{
  "horizontal_flip": true,
  "arch": "mlp_mixer",
  "layer_scale_init": 0.01,
  "inner_norm": false,
  "moe": "top_k",
  "num_experts": 16,
  "width": 160,
  "label_smoothing": 0.05,
  "final_lr_fraction": 0.05,
  "adamw_weight_decay_other_params": 0.01
}
Rows from block 5 of a small image classifier, named by matrix and row number. Rows with one number within an expert belong to one neuron, the router's apart. Each number is 128 + 24 x the weight over its row's rms, rounded and kept within 0 to 255. All counts start at 0.
After each expert's rows are labels from the 100 images, of 14976, where the router gives the expert most weight on average: "responds to" is what is common among them. Only what is clearly more common there than usual is listed. The data: rendered made-up planets.
# router: router (model.blocks.5.mlp.router.weight, 16x160, trained with AdamW), inputs 80-159
# gate: expert gate (model.blocks.5.mlp.gate, 16x160x160), inputs 80-159
# up: expert up (model.blocks.5.mlp.up, 16x160x160), inputs 80-159
# down: expert down (model.blocks.5.mlp.down, 16x160x160, transposed), outputs 80-159

# expert 14
router.14 [118 143 141  91 155 104  94 162 100 137  65 111 128 106 122 142  97 119 151 110 114  76 114 138 138 106 138 161 153 170 126 104 148 152  84 113 119 107 179 151  95 169 125 158 122 146 155 107 139 129 158 128 182 142 102 155 103 189 109 141 148 145 164 126  93 161 144 143 166 126 132 132  94  87 131 102 147  89 115 169]
gate.0 [120 126 146 109 101 105 163 152 174 145 129 137 110 119 139 123 150 141  96 137 187 138 103 125 133 108 184 155 120 165 116 130 114 137 198 102 118 151 108 146 150 114 150 120 149 114 142 137 135 144 131 172 129  93 141 130 139 169 120 114 106  91  97 135 153 152 114 124 110 143 197 124  87 147 156 151 136 113 126 121]
up.0 [154  95 167  98 138 142 122 117 126 141 117 166  50 112 142  99 161 143 140 125 123 147 128 124 137  82 145 179  97 122 122 137 128 149 158 124 120 137 128 138 162 137 117 112 130  97 135  94 103 122 129 135  97 110 173  90  88 134 142 103 140 108 140 104 120 159 119 145 119 164 137 125 120 112 190 133 110 111 175 126]
down.0 [ 88 132 137 142 126 133 110 141 144 159 155 156 117 127 138 113 175 107 122 148  88  86 129 133 144 117 154 104 139 120 103 113 101 156 143  87 121 168 142 166 100 115  63 116 136 131 122 130 146 143 127 111 119 135 149 117 145 153 141 160 177 165 165 114 194  86 165 142 125  81  89 125 123 123 119 118 148 157 159 141]
responds to: moons: zero; crescent

# expert 15
router.15 [164 135 114  97 123 106 129 138 132 150 103 146 195 124 106 107  82 152 139 106 141  72 129 122 100 111 142 109 106 164 144 109 137 163 133 151 115 111 151 105 126 152 140 157 132 123 152 130 128 138 176 132 154 113 117 100 110 133  99 127 160 130 112 134 142 111 157 144 153 150 109 125 116  93  91 138 119  95 131 131]
gate.0 [140 159 148  97 129 110  92  97 103 134 135 104 149 122 147 154 181 118 131  98 139 168 157 193 159 151 131 127 127 154 137 130 108 132 106  94  91 120 119 141 146 108 139  94 153 103 120 138 144  92 140 123  79 101 119  99 139 124 132 124 107 136 102  99  72 124 146 141 132 135 127 180  82 139 158  91 146 140 146 118]
up.0 [124 102 112  96 152 110 170 113 171 136  96 128 140 135 131 130 134 151 131 152 114 117  89 105 115 118 135 124 135 106  89 101 147 164 140 144 110 117 148  86 116 139 149 150 179  95 103 118 138 157 143 169 169 140 130 148 149 141 140 136 133 164 127 147 136 136 139 131 157 132  88 131 163 119 136 111 104  86 127 142]
down.0 [ 88 134  70 140 157 128 117 156 124 118 116 124  94 156 130 140 108 154 113 147 161 157 110 150 128  75 102 123 118 127 112 108 135  74 100 120  66 130 157  91 153 115 144 139 134 118 127 132 106 113 132 122 138 103 109 128 138 137 150 112 102 118 143  95 115 105  87 129 189 133  94 121 106 174  98 120 136 148 135 102]
responds to: moons: zero

# expert 7
router.7 [170 165 168 122 159  71 113 105 147 121 113 160 149 132 134 153 120 118 100  90 149  94 138 141  96 130 117  94 154 119 103 142 148 101 144 165 116 138 148 131 129 114 113  89 149 126 108 134 138 143 137 126 147 106  75 110 144 128 208 146  95 126 130 111 118 156 159 155 159 169 145  95 119 141 109 134 127 108 132 159]
gate.0 [120 156 116 124  91 129 110 104 126 122 106 135 105 118  92 126 114 128 115 107 116 153 122 130 143 166 179 146 131 131  89 118 102 149 135 109 163 132 132 126 161 120 150 126 127 107 143 153 125 124  96 171 127 113 118 108 163 141 128 112 128 111 100  95 155 112 139 113  88  91 139 145 151  82 137 140 163 139 166  80]
up.0 [120 101 130 138 129 110 128 102 120  33 155 124 139 140  79 176  96 143 122 151 123 101 127 161 109 118 122 123  88 138 102 132 152 138  69 133 110 108  91 131 141 159  80 142 132 119 153 145 163 121 129 100 136 105 134 113 104 102 127 159 120 118 142 135 116 143 131 149 120 155 154 111 100 165 147 124 105 143 115 113]
down.0 [132  99 139 122 129 132 145 126  76 147 148 139 170 110 126 112 141 127 121 170 171 148 140  68  92 144 156 106 166 125 104 146 131 121 134 143 162 195 129 149 132 119 182 122 119 127 115 125 177 138 134 109 118 135 146 137 153 127 132 157 119 116 132  79 127  97 135 120 152 131 136 116 139 163 151 143 131 120 154 135]
responds to: crescent; desert world

# expert 6
router.6 [108 150  94 153 110 114  95  94 138 106 150 149 110 124 102 108 145 131  89  85 143 127  91 124 168 182 145 123 155  85  89 107 141 108 124 136 159 141 151 146 128  92 157 110 146 157  93 163 120 164 141  88 137 174 110 167 142 129 129 137 147 126 128 113 181 132  87 164 107  97 126 112 110 150 106 150 116 168 107 120]
gate.0 [123 130 168 131 146 102 125 122 128  84 139 144 132 125 106 170 126 107 137 135 123  78 129 139 127 159  96 153 165 134 130 112 103 140 118 142 120 109 128 130 101 103 195 108 153 122 101 113 133 130 117 151 139 145 122 163 123 160 118 139 144 166  99  93 153 189 165 124 136 116 128 116 139 101 131 124 113 135 132 147]
up.0 [174 101 145 112  98  85 113 135 153 111 139 125 121 108 136 178 129 110 137 137 158 136 154 182 113 151 137 149 140 122 110 132  90 132 130 125 124 144 147 111  64 126 155  95 158 147  98 124 144 115 149 139 131 156 107 139 103 162 179 169 144 149 102 102 143 149 132 121 123 112 155 138 132  86 119 108  85 121 170 126]
down.0 [153 125 137  91 133 110 136 129  91 127  94 129 138 126 102 136 113 140 119 110 122 202 159  90 119 153 112 149 106 128 138 132 155  87 133 143 180 126 140 123 144 137 148 182 135 151 128 142 137  67 130 136  90 138 150 131 107 154 136 130 146 148 153 123  99  94 126 133 161 112  93 145 123 118 163 111 129 157 103 159]
responds to: moons: three; rings

# expert 2
router.2 [120 146 141 108 113 117 139 131  86  82 140 146 147  87 158  99 136 115 166 138  93 154 123 131 103 107 145 149  91 139 114 103  86 158 140 118  83 100 103 124 132 162 143 122 138 115 170 129 151 107 109 163 106 115 134  87  80 149 110 134 116 137 109 109 135  97  92 162 127 165 119  91 134 128 137 116 143 130 145 144]
gate.0 [152 123  75 107  98 117 127  95 102 149 134 121 189 130 158 159  67 169  95 129 150 128  90 114 140 122 163 145  80 121 127  97 125 158 118  92 172 144 125 139 105 163 150 113 143 147 116 137 139 114 185 117 132 124 112  93 160 139 145  81  99 140  97 116 153 116 131 112 106 100 146 145  98 139 132  86  82 116 125 115]
up.0 [101 149 191 160  94 114 118 157 160 116 174 145 121  97 110 113 173 127 161 125  93 137 158 159 121 153 118 162 190 134 135 145 125 125 134 151  59 156 136 124 141  82 145  98 124 132 116 129 105 150 111 140 133 119 151 178  99 152  95 133 148 128 104 132 111 104 165 123 121 132 118 125 144  77 110 129 161 148 126 145]
down.0 [177 161 106 137 153 107  91 108 148 130 152 151 132 151 113 106  90 138 140 123 130  85 163  99 149 118 147 110 105 191 135 131 164  96  83  88  87 125 149  85  88 122 108 192 119 114 146 139 111 153 121 119 138 106 120 111 129 147 132 137 109 141 142 109  97 126  92 165 128 140 117 127 116 147 133 128 125 127 128 124]
responds to: moons: zero; ocean world; glowing rim

# expert 12
router.12 [104 152 131 103 138  93 149 132 119 104  79 120 162  74 133 137  78 121 140 110 122  98 189 114 111 118 123 156 130 130 180 139 173 166 116 106 129 111 140 141 110 137 119 161  91 142 116 138 165  98 135 137 154 149 143  90  95 113 132 119 105 123 139 179  99 157 126 104 160 154 168  82 148 149 159 138 124  99 134 140]
gate.0 [107 142 169 134 157 165 105 107 134 148 156 118 145 142 161 138 111 137 129 120 136  92 153 177 165 154 120 108 164 159 132 103 101 101 103  96 129 135  83 137 160 115 157 137 109 145 134 163 120 131 142 154 131 132 126 138 145 137 110  90 111 108 158 131 130 114 116 118 128 126 147 167  97 115 162 132 154 154 116  77]
up.0 [ 63 160 158 113 140 139 136 142 143 162 141 148 137 111 140 134 105  93 112 172 155 118 150 142 138 139 109  99 129 114 131 144  90 131 124 116 122 143 134 125 151 138 150 143 125 149 117 135 131 131 144 177 135 160 136 136 122 163 107 137 107 111 141 154 143 140 113 109 115 111 146 161 149  92 162 153 137 129 125 107]
down.0 [164 138 166  97 149 118 136 115  86 131 168 165 123  87 122  81 131 114 120 144  88 148 155 156 116 143 154 133  88 158 124 157 116 161 151 108  64 149 122 127 116 147 109 138 127 114 109 119 161 141 135 151 136 142  98 135 106 132 116 128  81 141 120 117 156 145 106 137 152 116 112 148 107  91 112 128 159 125 136 147]
responds to: crescent; moons: zero; lava world

# expert 4
router.4 [138  70 171 153 123 150  91 113 111 166 132 113 110 168 138 105 131 152 109 124 118 174 119 169 161 159 102 163 164 154 135 148 133  78 149  98 141 107 115 116 114 143 137 107  72 141 118 100  98 124  99 154 103 129 152 116 123  96 100 103 173 109 157  74  98 135 140 152 131 102  88 158 131 125 116 155 155 140 168 111]
gate.0 [113 137 156 144  98  98 131 153 124 100 109 149 131 122 125 166 106 159 166 113 135 104 134 141 141 172 121 121 144 108 133 123 124 125  85  93 119 133 151 153 144 114 154 156 133 169  90 120 130 108 100 134 155 137 129 158 105 129 135 136 109 121  96 112 161  91 129 129  94 152 125 124 109  99 127 115 102  95 105 133]
up.0 [159 129 141 184 138 158 119 168 135 135 139 139 111 151 143 164 120 120 105  96 144 153 114  99 151 163 144 146 161 165 176 132 177  90 107 121 112 121 122 128 113 134 147 122  72 169  93 112  84 139 105 112 142 138 152 150 147  92 100  97 123  89 117 118 154 124 119 135 116  90 121 154 123 120 121 148 114 131 135 141]
down.0 [135 140 116 130  88 137 109 191 129 169 190 127 129 145 128  93 120 185 124 106 120 103 136 147 150 139 120 100 104 141 107 131  83 173 146 116  97 132  71 162 128 119 114 112  90 107 162 138 136 100 136 139 129  91 122 142 139 108 127 132 164  95 147 128 145 147 125 136  91 125 151  94 140 139  99 169 150 135 159 147]
responds to: glowing rim; full; cracked ice world

# expert 10
router.10 [162 146  95 125 140  86 155 139 163 129 115 113 109 132 123 127 148 132  94 124 115 112 125 109 138 115 128 162 150  86 131 113 120 145 169 132 149 163 151 132 145 143 144 120 186 117 154 106 113 122 122 151 163  87 123 134 139 164 157 123 171 150 136 145 153 142 157 112 125  90  97 148 140  89 155  65 106 117 128 120]
gate.0 [117 140 128 142 148 144 130 197 107 158 117 105 136 141 129 112 134 108 175  81 166 111 186 110 129 125  96 116 124 123 191 140 139 106 122 133 164 147 119 100 146 139  98 124 101 110 124 113 123 123 112 118 104 110 100 145 150 150 148 115 104 104 185 193 124  90 121 124 163 111 128 116 134 133 129 112 115 160 121 124]
up.0 [126 115 142 123 106 133 140 141 104 140  86 117  92 140 153 129 113  79 102 100 109 123 106 109 136 104 153 120 125 104 146 165 160 149 141 141  88 137 200 119 103 134 125 147 127 119 124 160 120 158 137 103 183 117 122 124 115 132  84 134 112 116 129 117  96 184 121 150 176 149 130 105 137 152  72 159 120 149 104 141]
down.0 [135 119 152 112 115 117 138  78 131 152 151  98 129 127 115 118  98 111 118 127 142 119  99 131 125  97  68 107 110 106 126  75 109 124 126 155 157 145  81 139 143 103 141 119 122 112 119 119 133 116 131 168  93 109 124 150 130 142 144 121 176 133  86 138 157 193 136 143 110 146  48 129 147 127 154 104 160 179  93 110]
responds to: rings; full; desert world